Rows from expert 6 of block 5, named by matrix and row number. Rows with one number belong to one neuron. Each number is 50 + 12 x the weight over its row's rms, rounded and kept within 0 to 99. All counts start at 0. After the name is the row's rms in percent of the matrix's.
# up: expert up (model.blocks.5.mlp.up, 8x96x384), inputs 0-127
# down: expert down (model.blocks.5.mlp.down, 8x384x96, transposed), outputs 0-127
up.50 088:44 54 61 52 33 48 44 41 43 31 43 52 52 47 25 41 52 54 67 61 47 60 29 46 50 43 40 48 32 73 58 53 42 67 38 40 68 51 59 70 60 51 42 51 44 47 43 68 53 42 47 46 69 29 59 49 51 49 48 30 58 31 37 36 24 63 77 30 45 65 22 44 49 36 57 43 62 44 47 47 46 58 50 43 42 42 61 47 49 57 30 66 63 63 45 37 60 31 90 49 61 41 59 42 60 42 50 59 61 64 61 29 39 56 49 25 54 33 53 51 41 60 45 42 50 66 67 50
down.50 085:43 50 42 63 51 63 49 46 58 75 57 52 44 69 51 80 50 56 45 69 55 43 53 70 31 40 49 56 59 43 48 52 36 64 40 40 51 50 55 60 61 46 68 43 43 42 61 45 46 50 50 57 46 46 34 47 44 47 36 50 55 67 55 49 63 29 45 65 33 66 54 45 42 49 49 39 59 43 43 32 40 47 37 64 57 37 42 64 50 45 39 70 55 61 29 65 47 62 64 56 35 47 37 49 41 58 65 48 47 53 32 40 53 50 56 41 44 54 36 32 56 41 51 30 59 53 39 32
up.51 095:43 60 35 63 52 24 61 57 53 57 45 49 45 61 43 44 50 35 28 67 41 56 35 68 57 38 51 70 81 41 49 39 50 46 35 43 48 49 46 42 44 14 54 53 55 36 20 55 52 59 44 61 56 44 54 46 36 45 47 50 48 61 51 34 54 44 50 64 56 58 40 50 50 47 58 62 56 75 64 68 41 56 54 51 60 43 58 40 41 55 31 69 53 46 63 36 44 53 42 59 50 62 45 50 41 51 76 50 45 33 19 34 72 73 54 59 57 52 55 55 47 32 41 56 42 68 61 51
down.51 087:70 43 42 45 41 64 39 57 49 66 49 58 42 48 51 56 60 80 55 44 57 67 57 52 51 75 47 45 26 48 52 52 43 35 66 64 37 34 57 51 59 40 49 23 67 53 45 42 55 29 56 44 36 55 63 43 31 40 28 39 53 63 65 44 45 41 49 68 50 64 20 46 59 54 43 60 59 37 48 61 55 37 41 73 53 55 61 57 29 39 49 52 59 49 54 63 52 48 49 35 29 52 35 47 44 63 60 44 39 62 58 56 44 47 51 56 49 47 55 61 49 52 38 39 53 36 75 56
up.52 097:49 43 37 37 48 42 49 47 56 26 55 66 57 37 80 45 32 69 46 41 54 58 69 58 43 43 39 31 44 27 46 48 42 50 51 47 61 53 13 65 35 48 46 67 33 42 39 35 34 48 61 45 41 39 61 55 51 42 60 48 39 63 58 64 59 63 43 57 52 44 79 79 42 52 66 57 41 49 42 54 38 33 49 55 57 37 47 62 43 47 40 49 49 51 47 45 48 61 61 53 42 50 54 40 63 37 73 58 49 56 65 45 40 17 52 53 60 63 63 43 47 47 60 38 21 27 46 71
down.52 111:48 47 67 48 41 48 49 64 48 54 32 50 44 41 44 47 57 48 41 62 41 66 61 48 58 57 50 42 52 41 60 24 56 65 49 56 65 71 47 48 71 47 67 49 49 53 44 44 48 63 44 39 37 46 47 84 45 40 64 76 25 49 42 55 46 36 33 63 58 59 50 34 51 68 53 51 50 51 39 44 55 63 58 78 61 55 55 45 48 52 47 46 64 34 48 53 50 49 49 50 79 58 48 54 40 29 49 55 43 60 52 37 67 52 53 47 41 57 79 60 46 43 45 33 65 41 43 43
up.53 085:43 42 49 52 51 58 52 41 48 66 51 43 57 54 49 47 63 51 52 41 57 01 45 65 67 53 43 52 35 30 55 38 56 47 75 62 68 47 30 52 33 31 61 57 56 43 35 64 44 64 56 63 37 38 63 63 55 77 62 36 47 24 42 46 51 67 55 58 47 54 46 31 41 36 55 45 44 43 54 43 37 43 56 65 44 44 45 55 58 56 66 43 60 48 78 47 36 31 45 52 52 85 55 39 44 56 60 51 28 46 49 44 35 61 56 51 54 67 62 47 72 65 42 54 52 60 48 56
down.53 081:27 45 56 40 37 39 38 65 53 51 62 46 28 49 36 59 41 60 55 45 67 56 72 37 51 61 53 33 66 65 37 55 35 54 22 66 50 47 66 62 49 61 50 24 57 56 63 53 55 63 53 51 67 55 39 53 47 40 40 60 49 62 40 56 49 46 46 40 81 54 45 57 49 46 53 52 60 50 70 31 35 42 58 29 53 63 30 57 40 42 42 65 71 58 47 50 69 42 54 58 50 39 41 61 57 35 30 54 62 61 49 66 64 38 75 49 49 44 56 27 67 42 52 48 46 26 36 54
up.54 091:51 51 38 50 50 73 55 60 62 53 50 44 58 44 44 63 76 65 44 56 66 64 61 33 47 34 43 31 57 64 43 66 40 21 43 42 49 32 52 57 66 59 47 34 54 50 42 48 49 57 50 50 46 57 48 39 44 47 63 38 50 49 35 61 47 33 52 48 37 42 45 43 49 79 42 73 56 63 61 44 47 99 64 33 40 70 38 62 45 41 43 57 62 58 64 54 68 52 64 52 65 36 60 46 36 33 54 49 44 43 49 51 41 77 50 56 33 28 72 57 52 30 53 35 45 52 60 41
down.54 083:48 56 46 35 43 56 64 58 56 62 41 36 32 53 52 64 31 34 46 44 33 37 50 35 42 28 32 44 58 53 46 62 47 41 45 60 39 40 66 36 54 40 41 47 58 54 37 63 52 68 57 58 40 56 45 53 27 55 68 47 33 51 48 35 38 33 53 39 43 55 48 50 47 47 46 42 45 21 70 51 37 23 55 54 57 57 50 60 18 50 53 42 63 52 55 36 14 38 59 53 35 49 36 50 66 57 57 53 41 46 52 45 54 41 46 41 38 44 45 54 67 43 23 26 54 54 72 56
up.55 085:51 24 43 59 37 44 68 60 67 64 48 44 83 48 43 43 44 56 19 44 39 51 57 22 51 36 45 45 50 47 58 50 43 44 38 51 59 66 48 58 57 47 58 61 62 57 40 59 37 54 47 37 76 57 39 38 46 60 42 69 78 49 49 38 68 43 50 62 48 55 43 50 43 50 63 51 57 52 59 74 66 39 38 53 64 59 47 62 37 44 44 56 36 46 46 48 46 59 58 60 44 31 42 51 41 57 56 33 71 33 56 17 43 68 57 42 47 51 64 63 38 68 51 52 40 57 14 84
down.55 076:50 46 39 57 45 19 16 52 43 47 62 61 50 46 49 49 38 48 56 48 60 34 59 30 43 52 52 62 51 31 55 30 51 46 53 56 41 51 43 30 38 41 56 35 52 35 38 66 62 51 29 59 47 42 58 38 42 29 50 57 73 65 43 67 42 50 42 49 64 53 35 65 69 70 63 45 31 71 59 57 64 36 51 35 45 40 69 40 37 54 68 44 60 62 57 48 24 50 37 45 29 60 52 51 71 59 39 58 41 60 54 47 63 53 48 55 46 55 29 50 57 39 43 44 56 55 52 54
up.56 095:50 47 36 49 83 34 43 43 57 59 34 41 51 63 63 53 50 52 41 45 42 44 35 69 49 63 55 50 66 63 60 16 37 45 38 44 46 59 53 45 61 40 34 33 39 67 48 61 58 61 60 42 58 44 36 54 46 65 42 49 55 33 70 44 58 56 39 73 51 47 40 55 42 43 48 47 62 62 63 46 49 35 39 44 55 23 45 42 38 52 32 42 59 38 57 44 61 41 37 49 62 59 39 55 39 58 54 44 61 60 49 43 69 48 42 53 69 48 68 56 61 57 52 48 54 42 73 56
down.56 088:67 47 36 30 32 55 47 51 41 61 59 62 43 49 48 64 39 42 36 60 62 71 53 56 43 31 56 55 44 50 43 54 36 47 66 52 42 42 53 56 44 51 37 42 57 67 39 64 70 29 62 21 48 55 42 44 46 63 43 73 58 41 58 45 36 35 44 51 64 74 49 63 28 39 33 42 23 29 64 62 53 43 40 44 60 48 49 51 40 35 45 42 39 54 56 57 60 43 51 59 47 43 38 49 49 62 49 62 45 65 69 59 52 63 38 29 58 24 46 54 68 47 48 36 42 26 47 40
up.57 107:41 52 47 26 44 43 59 37 73 46 59 60 53 37 43 48 57 63 57 49 46 57 47 60 40 53 48 46 65 62 37 67 49 33 58 59 39 60 59 69 79 40 41 45 61 42 52 56 47 35 24 61 53 40 31 47 50 43 71 66 45 35 43 50 39 22 45 34 34 39 34 31 49 33 57 62 49 40 60 38 79 56 34 86 58 57 46 53 30 59 51 68 72 57 46 42 46 62 64 48 64 50 55 47 70 60 50 65 48 38 65 54 22 41 53 46 50 60 43 44 67 23 37 53 47 37 58 37
down.57 106:53 66 70 66 52 51 42 32 56 19 55 43 58 50 57 16 51 60 55 33 38 70 69 55 52 63 46 47 45 37 47 37 65 50 43 45 36 27 62 33 67 41 47 59 37 39 44 43 79 49 31 55 46 65 55 60 36 48 33 49 59 46 40 47 63 50 31 52 59 41 55 51 52 48 40 47 40 74 53 65 48 62 65 60 59 59 55 40 48 67 63 66 40 39 71 44 30 63 30 45 60 30 60 57 57 51 43 49 52 30 87 50 48 42 72 55 60 42 47 33 49 59 46 46 28 61 54 26
up.58 084:41 51 52 62 36 50 50 54 57 32 42 49 72 44 43 44 47 56 53 59 46 21 60 56 63 47 46 46 36 30 49 70 78 64 58 44 62 67 58 66 46 45 45 48 54 42 46 44 32 55 59 28 54 57 40 48 43 40 58 32 61 36 56 69 52 44 42 47 54 38 48 41 38 79 56 63 40 28 67 53 40 47 35 54 51 52 59 64 50 33 47 74 45 65 26 47 52 57 45 50 39 56 40 50 31 50 53 54 57 35 46 55 52 38 50 76 47 37 33 33 46 64 46 56 68 42 55 53
down.58 089:48 57 30 37 46 46 33 55 35 33 76 47 41 38 46 64 54 42 41 40 66 65 33 41 57 56 51 46 45 42 61 59 33 51 43 49 37 44 55 42 40 51 31 47 41 58 38 51 58 42 40 64 43 57 64 51 50 53 52 69 37 35 46 38 66 37 75 55 63 45 50 48 56 43 58 44 51 62 22 53 47 43 79 47 34 46 40 32 51 69 75 34 60 36 68 34 61 59 46 49 60 32 60 40 68 71 45 42 53 51 71 49 69 57 47 38 57 32 56 63 57 29 72 43 31 61 46 36
up.59 120:39 53 53 38 51 61 38 58 44 31 53 55 58 50 81 51 23 50 58 46 62 58 72 46 52 42 42 47 64 27 52 45 48 51 42 42 67 45 37 72 33 51 48 66 43 40 62 32 57 57 48 54 47 61 52 52 50 40 43 48 59 77 49 46 84 61 55 41 63 35 57 63 52 36 60 54 47 43 69 54 68 36 56 49 41 24 60 50 31 43 47 45 66 72 48 60 28 63 38 56 48 51 47 35 43 43 46 58 44 45 56 58 27 54 60 69 72 56 46 44 50 52 59 39 26 37 48 62
down.59 119:74 77 42 52 61 57 47 54 64 42 46 47 29 42 62 56 33 34 50 59 63 44 56 55 39 37 48 59 50 39 51 47 42 58 42 51 54 50 62 63 76 40 57 43 43 45 23 45 58 64 70 66 64 60 59 32 44 62 57 36 57 41 62 49 50 44 61 48 55 58 59 47 40 24 60 55 41 71 67 38 60 37 40 56 42 52 45 39 43 40 41 78 42 76 54 52 48 44 50 71 47 39 46 44 39 50 68 54 50 50 55 36 23 44 55 47 42 71 64 31 57 36 66 22 38 46 43 51
up.60 093:43 41 56 51 41 48 43 67 69 66 26 40 41 21 50 57 38 45 47 60 51 49 37 50 68 66 47 25 45 40 42 62 40 48 43 50 57 36 54 52 59 27 59 51 45 68 39 53 56 58 60 32 36 58 47 35 50 75 59 18 44 63 28 46 37 60 60 52 45 55 46 28 24 63 41 56 54 38 56 49 31 29 34 38 48 24 45 49 44 52 57 36 61 56 48 62 41 52 71 68 67 58 43 65 69 27 58 40 42 48 46 54 55 44 43 39 39 34 55 41 34 45 44 51 54 51 42 33
down.60 086:55 40 40 58 53 27 53 51 43 57 56 56 65 41 49 43 48 61 42 35 49 41 61 39 44 62 67 49 55 47 37 51 64 58 58 41 41 61 54 50 26 53 53 39 33 31 34 54 43 44 32 64 53 38 56 43 59 40 50 50 68 50 66 54 53 47 45 60 75 56 56 78 55 48 44 35 30 72 52 47 59 37 56 53 58 38 72 37 71 72 40 32 37 71 38 68 69 44 64 32 34 44 28 47 48 50 39 34 49 53 63 64 41 57 51 38 40 58 43 51 50 67 43 65 62 56 50 61
up.61 092:40 70 55 39 61 58 33 54 54 31 61 28 53 34 71 41 61 37 51 42 40 57 48 63 53 37 56 62 49 25 40 45 42 39 50 46 64 49 49 17 53 27 51 42 57 45 57 57 39 55 64 60 53 48 47 67 54 40 67 62 26 43 52 56 43 43 36 47 54 19 50 59 34 60 64 67 40 61 69 57 57 28 49 42 35 51 56 59 51 52 67 50 53 45 78 55 45 31 49 47 36 42 46 71 56 50 64 48 30 58 70 68 53 47 51 66 48 51 63 43 34 56 49 51 45 50 29 36
down.61 094:71 41 44 58 57 35 53 62 66 44 36 34 41 52 52 47 65 63 29 35 43 56 48 62 85 70 56 41 51 48 45 36 53 56 45 27 66 50 44 35 59 38 64 59 53 52 60 37 60 32 25 36 13 50 33 39 42 48 32 42 65 53 50 54 52 51 47 78 64 62 61 43 61 62 58 53 50 60 59 50 53 37 73 56 50 36 49 52 69 46 54 33 43 40 46 68 25 44 43 28 40 65 53 45 42 45 30 57 47 21 40 41 70 28 72 50 67 55 33 19 36 47 75 34 45 64 63 43
up.62 087:50 48 48 64 53 52 50 39 43 18 57 52 52 51 45 53 45 29 52 50 48 51 44 54 52 52 62 53 44 71 78 37 60 48 26 36 67 52 39 68 39 30 43 56 40 35 36 59 64 41 38 52 52 56 81 49 51 35 61 57 52 40 49 32 35 58 65 18 31 49 27 36 31 32 40 54 62 41 39 58 36 40 60 71 42 35 54 36 50 62 39 47 80 59 55 45 37 35 67 23 42 37 51 58 47 38 63 49 54 43 42 50 21 48 51 38 55 63 51 61 55 64 54 60 38 74 82 32
down.62 079:67 46 42 39 42 43 33 66 34 54 41 50 39 35 56 51 40 46 51 37 45 34 10 46 33 31 50 35 51 59 58 62 72 64 38 37 56 60 56 41 47 47 53 26 56 61 45 78 48 42 43 53 67 47 42 66 21 70 58 43 27 48 55 44 44 47 45 47 45 47 46 62 56 64 43 28 56 49 36 46 68 52 48 80 62 55 51 69 27 47 37 52 75 61 77 30 32 36 44 85 58 57 33 52 37 57 61 58 38 55 44 46 61 48 50 22 49 36 39 51 67 45 31 43 49 40 65 49
up.63 085:60 57 31 59 43 30 48 48 61 39 58 50 75 60 57 50 35 40 50 48 77 40 47 46 52 74 46 66 42 53 68 69 68 36 36 60 59 48 48 38 60 49 45 43 50 24 49 52 70 53 25 53 43 36 49 71 43 47 47 56 60 47 58 26 49 58 59 48 56 48 59 59 66 60 49 64 44 68 65 57 59 34 57 31 17 22 29 59 41 68 37 47 36 54 51 45 45 35 51 62 47 45 58 49 44 62 56 43 49 63 45 50 49 57 71 48 58 38 58 51 54 47 71 53 54 33 64 50
down.63 075:69 32 32 27 46 64 59 68 59 52 47 40 47 69 53 48 56 61 50 61 42 52 33 76 57 31 37 37 47 45 35 41 31 61 44 53 46 46 58 67 36 41 40 75 39 56 50 46 69 42 70 59 29 75 51 49 55 32 61 48 73 72 54 47 44 48 30 68 52 41 57 51 54 53 33 68 53 51 46 54 46 60 48 39 87 65 47 48 40 51 46 38 59 38 61 48 53 47 62 29 52 77 24 46 47 55 55 32 42 57 45 52 43 41 54 37 49 72 32 28 33 57 26 57 46 47 49 39
up.64 098:29 58 57 46 50 69 39 24 46 38 53 59 59 84 55 46 61 45 59 62 45 38 50 54 59 35 55 40 44 47 66 44 47 65 43 52 43 61 56 68 55 50 58 39 37 50 67 24 45 47 54 47 48 49 49 55 44 43 76 70 51 24 23 41 63 62 53 48 60 43 56 32 51 44 35 60 61 64 32 61 43 47 42 53 41 60 33 42 37 53 48 63 66 40 59 38 42 65 35 30 47 40 83 62 55 48 51 65 44 33 43 50 41 28 41 58 60 59 56 45 30 64 75 50 37 44 59 61
down.64 110:73 64 45 49 41 34 56 49 39 46 57 69 52 39 21 52 41 53 52 37 62 51 54 55 42 66 54 36 52 65 59 58 63 39 48 47 58 55 44 56 48 45 38 74 35 49 43 61 60 42 35 42 57 55 74 52 56 55 19 48 57 62 60 46 36 43 63 59 53 58 33 45 59 44 47 31 52 49 48 42 55 55 56 77 60 33 64 42 61 51 39 46 52 62 51 58 66 51 65 51 41 56 28 35 28 42 54 30 60 63 59 48 47 60 63 36 42 43 35 56 46 66 42 57 47 56 67 37
up.65 096:33 76 58 60 60 45 61 39 73 53 48 56 42 46 68 42 37 47 63 57 46 56 56 40 31 48 52 57 56 41 66 66 47 41 27 41 58 52 48 48 55 26 54 54 39 58 42 34 57 54 43 58 42 60 61 49 38 28 52 74 63 71 67 60 40 49 68 32 53 62 39 62 39 53 61 53 51 49 66 63 57 28 37 47 50 55 59 37 44 52 47 50 50 62 42 44 31 55 70 48 54 29 53 35 21 56 62 52 54 42 42 59 48 58 59 27 64 63 51 29 33 51 60 03 48 62 70 47
down.65 109:49 41 44 51 28 51 28 52 45 58 49 52 49 45 49 36 60 62 49 43 29 60 48 67 50 51 46 35 41 57 44 34 44 58 62 66 43 66 49 49 33 47 31 38 65 73 36 33 56 59 35 16 58 44 37 54 67 73 59 35 32 34 30 38 31 46 57 70 48 53 50 62 52 52 36 62 37 41 41 31 40 55 35 49 52 59 24 77 67 46 39 50 48 47 76 45 44 53 40 54 82 54 55 59 62 45 33 63 49 71 58 33 64 53 39 57 63 34 65 58 55 38 24 68 63 54 52 56
up.66 121:54 60 45 64 46 56 44 54 40 55 89 37 57 58 38 50 36 42 34 63 45 64 74 51 53 55 37 59 81 41 27 39 58 24 53 41 52 53 47 47 18 54 29 65 48 47 28 56 31 46 36 62 63 34 87 54 44 42 31 60 47 55 60 57 47 45 58 16 41 49 70 34 36 39 55 66 58 51 53 39 63 51 67 42 49 46 57 50 45 43 60 42 56 43 40 46 27 37 30 41 40 63 56 53 44 36 43 52 16 61 48 63 27 46 67 54 40 43 51 51 61 65 54 64 41 72 50 46
down.66 116:33 50 35 64 47 51 51 38 55 60 69 49 43 53 27 66 53 45 45 61 51 63 57 69 58 33 23 63 31 42 36 52 45 36 68 59 66 48 80 58 35 69 41 34 68 59 40 69 43 51 60 69 50 53 53 53 53 42 44 53 45 41 41 53 45 29 62 11 43 35 59 52 49 29 36 63 61 42 72 57 46 43 47 29 46 48 50 51 43 54 72 49 68 52 64 47 58 30 46 52 28 78 46 41 56 45 48 58 60 35 42 59 44 55 63 43 45 31 54 51 57 63 28 59 53 55 47 14
up.67 089:59 58 34 31 53 52 74 52 59 24 30 67 39 24 62 47 54 48 59 23 51 55 48 49 50 50 41 35 42 52 55 64 53 86 16 49 40 52 64 57 75 51 64 51 26 35 47 50 62 75 67 37 56 55 26 48 43 62 62 43 53 51 51 50 57 50 55 59 48 47 50 59 52 52 42 47 51 45 58 45 60 42 48 50 59 39 44 65 46 36 43 68 43 56 37 49 49 71 62 72 52 36 39 33 51 48 67 52 74 56 43 30 57 40 45 44 57 62 50 54 38 26 67 21 69 45 58 54
down.67 093:60 58 52 55 51 71 29 34 42 55 60 57 44 81 39 71 42 53 37 58 43 47 51 59 48 57 66 58 43 43 55 40 44 25 61 70 45 53 47 41 37 49 40 43 84 67 58 44 52 21 39 46 51 48 51 70 60 44 36 59 48 54 45 53 38 41 56 37 48 39 37 30 46 49 59 32 43 57 55 53 42 56 43 49 59 43 46 49 62 76 40 27 46 38 65 56 59 39 39 37 38 80 62 56 47 54 43 47 46 46 60 51 58 64 47 75 32 39 64 55 50 71 25 55 32 48 50 48
up.68 103:56 41 31 32 49 47 53 54 49 35 45 58 51 36 78 52 39 46 53 33 49 41 56 80 69 56 58 55 36 35 60 44 71 53 57 50 41 37 31 51 35 59 47 51 33 52 44 48 45 58 47 46 38 45 48 37 55 51 36 37 50 58 47 27 64 44 41 54 64 46 68 66 38 54 31 44 45 56 24 32 34 40 44 40 61 67 52 45 50 36 55 57 46 64 26 51 60 61 45 41 37 58 51 24 61 32 48 34 45 65 81 52 32 43 34 64 69 56 53 48 56 48 50 58 30 52 32 57
down.68 107:60 49 34 48 42 52 70 58 45 45 47 95 53 37 78 32 55 49 48 39 48 34 51 60 58 40 41 38 43 63 41 57 56 61 46 65 68 70 36 38 38 52 46 30 44 43 63 44 59 43 45 46 49 67 50 37 43 85 51 54 38 61 42 36 46 48 49 50 57 40 51 51 65 46 24 46 30 45 25 41 60 44 61 36 66 42 13 58 52 27 47 75 35 36 53 43 53 65 66 63 67 69 55 46 71 44 52 51 44 55 41 32 60 47 22 59 45 48 42 62 56 49 42 63 53 62 58 50
up.69 093:55 33 61 29 50 49 45 40 63 48 43 46 47 54 45 49 47 36 53 60 66 48 55 27 52 56 29 52 50 68 56 68 49 24 59 60 41 54 59 54 60 51 68 58 40 36 47 58 52 50 41 46 38 49 43 46 71 52 65 60 30 50 33 62 59 51 52 21 42 51 79 56 49 44 36 50 63 28 59 43 48 54 59 38 53 45 42 43 46 51 66 35 47 68 50 58 50 49 50 54 29 57 57 50 70 44 36 35 45 44 58 77 35 30 50 58 26 35 53 25 39 41 61 38 55 45 35 59
down.69 085:88 49 52 41 43 68 30 63 46 65 52 59 52 43 56 34 52 37 41 67 51 45 42 68 27 48 71 53 50 54 49 40 58 51 41 42 54 55 47 46 53 67 42 42 63 58 70 72 47 15 59 48 60 58 62 36 41 65 41 56 27 53 68 56 36 54 30 66 49 53 30 46 63 59 38 52 26 40 42 42 59 40 44 54 45 44 61 48 45 34 45 53 49 50 51 61 61 49 45 38 50 61 55 43 67 65 52 67 42 65 65 68 43 49 50 32 51 45 45 56 59 54 27 32 48 29 42 49
up.70 101:62 61 59 54 64 44 54 42 37 62 65 60 60 41 29 58 41 34 31 39 45 27 60 47 65 51 43 67 24 31 30 81 43 45 32 35 53 45 40 61 49 22 48 49 51 56 63 51 55 41 51 33 57 59 53 48 53 70 44 52 41 43 45 63 43 69 45 71 38 59 70 32 35 42 52 45 49 57 51 35 57 54 23 40 39 45 65 47 50 29 60 43 50 83 38 46 39 51 51 63 57 49 29 52 63 54 49 67 43 35 53 49 45 51 40 34 36 40 52 46 52 54 45 50 54 66 52 51
down.70 098:25 33 71 42 45 43 48 63 54 49 41 42 59 34 58 37 35 42 60 52 41 51 61 57 45 46 57 45 63 61 54 26 59 64 63 50 64 58 46 51 42 56 67 28 38 36 45 42 35 69 45 75 50 62 43 66 36 45 63 43 46 45 45 54 61 42 51 27 45 40 40 68 65 41 48 43 39 50 37 73 55 41 72 43 65 57 55 69 61 62 52 50 55 64 48 39 60 49 48 45 60 28 73 45 73 31 51 52 55 49 42 50 64 53 54 67 49 51 60 56 51 42 56 69 43 57 39 51
up.71 094:54 37 52 31 50 42 70 52 66 43 43 28 48 57 68 58 29 55 54 51 63 60 64 48 30 34 55 51 52 73 33 49 51 47 54 31 46 53 54 53 46 32 49 56 62 43 58 38 57 63 51 67 70 62 40 53 56 45 45 27 63 40 50 64 62 60 48 50 35 56 54 55 40 70 63 44 53 47 58 42 53 53 21 45 73 40 38 54 46 39 53 80 51 43 66 38 46 58 64 52 60 70 59 57 73 50 42 51 56 61 41 46 62 55 41 49 54 49 66 57 51 61 64 55 49 57 40 60
down.71 084:39 60 50 72 52 42 50 39 39 53 39 33 42 53 52 51 62 55 55 40 43 38 57 63 57 55 46 56 44 17 56 37 42 58 58 74 57 45 45 60 61 40 47 51 43 49 34 47 19 49 53 60 41 47 48 65 72 38 69 42 52 34 27 42 65 55 46 48 39 46 51 41 39 46 51 49 70 63 32 53 56 46 43 57 33 57 47 49 44 48 47 75 64 38 55 51 47 50 49 64 48 43 59 40 50 57 56 49 67 41 29 34 63 59 67 71 51 49 32 40 50 61 34 59 57 51 56 49
up.72 099:54 26 42 35 41 43 46 48 40 80 52 33 53 48 33 63 61 67 60 48 40 58 44 39 58 31 43 65 50 49 46 34 38 49 26 39 56 55 66 24 39 40 52 38 46 52 34 70 51 60 39 55 61 64 60 54 53 67 49 47 27 53 55 52 51 40 43 36 62 41 57 81 51 51 58 53 34 51 53 48 65 58 44 40 59 79 57 56 35 55 46 43 43 47 40 54 48 63 65 64 32 40 63 38 50 45 50 56 60 71 67 47 42 64 55 38 33 55 49 67 66 24 45 68 57 34 35 60
down.72 096:53 55 26 46 67 55 38 50 61 57 42 62 42 56 38 51 50 44 51 50 49 49 35 59 35 61 51 51 75 56 39 51 68 38 51 52 52 52 47 55 40 30 37 60 41 40 35 69 54 42 51 46 58 73 53 61 40 42 40 28 26 53 58 33 48 56 55 43 57 43 48 46 60 43 53 43 55 42 44 58 38 40 54 67 49 26 57 27 66 52 59 54 75 40 39 55 44 42 48 47 47 69 17 40 36 39 66 56 51 62 32 48 59 50 53 51 25 47 49 40 54 49 24 66 56 49 73 38
up.73 094:53 44 42 49 45 46 47 64 52 68 60 58 28 49 34 71 23 55 55 42 66 46 42 39 54 51 49 49 55 39 35 37 64 37 58 55 52 63 46 36 38 46 63 51 52 43 51 65 38 59 45 44 44 54 51 40 51 53 48 27 34 52 66 53 55 54 48 52 57 49 52 48 37 45 69 48 51 35 57 43 58 39 58 50 71 38 49 44 56 53 71 42 51 49 60 56 27 39 66 61 49 47 49 59 55 47 60 27 52 57 57 51 42 65 61 33 32 43 35 61 37 55 36 51 62 64 52 43
down.73 096:44 60 79 52 36 47 59 49 45 33 62 47 67 48 58 34 64 40 32 31 65 48 54 45 63 40 43 52 41 51 64 54 47 80 53 33 33 60 47 49 70 65 36 54 50 43 49 27 55 50 46 47 55 52 34 55 59 42 47 63 56 35 56 54 58 60 49 52 53 35 42 57 52 44 55 52 51 63 43 49 44 37 42 51 55 73 42 38 61 57 27 62 31 48 52 49 64 62 52 34 35 37 59 58 58 45 42 56 66 34 61 55 41 50 53 54 69 71 81 38 56 52 68 50 32 58 52 56
up.74 085:62 57 57 55 44 43 35 65 52 57 45 61 53 40 60 42 27 48 41 36 41 70 43 49 53 38 50 37 46 31 51 45 57 59 77 48 49 62 43 35 58 53 58 51 63 51 69 58 30 49 73 51 60 57 61 56 43 58 29 51 32 61 33 54 30 50 46 80 45 41 29 54 48 52 50 49 47 40 50 61 39 33 43 54 59 62 69 49 76 50 67 60 41 53 52 29 59 48 41 46 33 42 61 54 31 75 49 50 63 37 62 54 56 52 56 50 52 55 44 75 40 44 44 64 51 45 36 63
down.74 078:48 52 63 31 49 31 32 48 68 49 55 32 51 44 51 44 74 50 67 75 68 51 39 61 36 68 39 47 23 65 51 43 48 45 36 57 52 58 58 47 51 56 48 17 48 55 44 32 53 56 54 43 51 62 31 45 61 61 56 68 38 31 47 57 52 37 43 28 70 28 47 73 52 37 49 64 12 64 54 44 48 42 58 50 59 41 31 61 86 45 28 51 51 61 43 29 48 57 55 39 60 47 52 70 68 49 48 50 38 51 44 66 21 47 37 50 36 29 52 48 69 57 56 31 66 41 47 48
up.75 114:32 41 51 28 52 38 49 37 27 45 59 49 45 44 62 52 34 52 55 45 50 60 68 55 64 44 69 60 70 33 42 50 44 39 56 46 41 66 49 70 39 43 39 19 68 45 59 74 14 21 50 55 52 41 84 65 26 32 43 70 56 69 58 62 69 57 54 35 48 39 69 47 42 54 60 49 64 71 58 77 56 50 63 39 67 36 61 39 63 67 72 36 71 47 41 58 50 22 68 31 44 42 61 48 51 60 47 56 54 50 47 68 43 63 61 57 47 53 49 30 40 54 48 39 55 58 56 30
down.75 110:51 61 62 56 76 59 49 50 69 51 62 36 42 59 56 50 37 59 49 62 53 53 50 59 47 54 64 29 71 62 60 38 32 50 38 53 47 54 40 19 50 40 33 42 57 58 37 57 50 43 59 54 54 40 74 51 48 40 52 83 58 61 57 53 37 43 53 45 56 50 49 44 36 71 59 69 50 64 33 65 44 45 40 47 72 67 53 39 43 60 31 53 56 43 38 60 44 58 52 53 50 40 53 38 49 69 95 43 32 53 50 54 43 56 55 58 50 57 74 34 65 57 55 21 43 53 43 57
up.76 078:63 42 56 46 64 53 54 56 47 56 66 25 38 37 43 58 53 52 43 54 72 65 55 53 49 51 35 54 44 33 43 49 49 62 62 35 35 49 51 69 48 35 56 52 73 43 46 59 23 62 60 35 34 55 54 43 35 61 47 35 53 62 37 33 32 70 57 52 47 47 63 26 52 50 56 62 61 52 61 61 61 52 34 59 59 33 65 24 70 43 59 24 53 48 62 00 30 45 40 38 35 62 55 61 71 45 44 51 48 48 78 51 64 40 49 25 57 50 46 38 36 54 47 26 32 64 67 35
down.76 087:44 35 63 37 27 48 39 50 57 61 64 59 44 59 39 51 56 47 69 43 52 40 58 63 46 48 37 47 33 55 60 52 36 46 32 44 48 49 71 50 38 44 56 31 59 61 52 64 55 65 32 73 63 49 62 33 39 38 41 47 56 62 60 52 65 50 56 49 58 49 58 21 62 33 66 44 61 30 33 43 66 66 41 47 28 40 08 69 09 40 51 55 65 62 44 99 49 49 68 57 64 51 28 38 50 38 46 56 58 59 26 26 37 43 57 52 23 56 66 53 51 65 38 60 44 56 42 69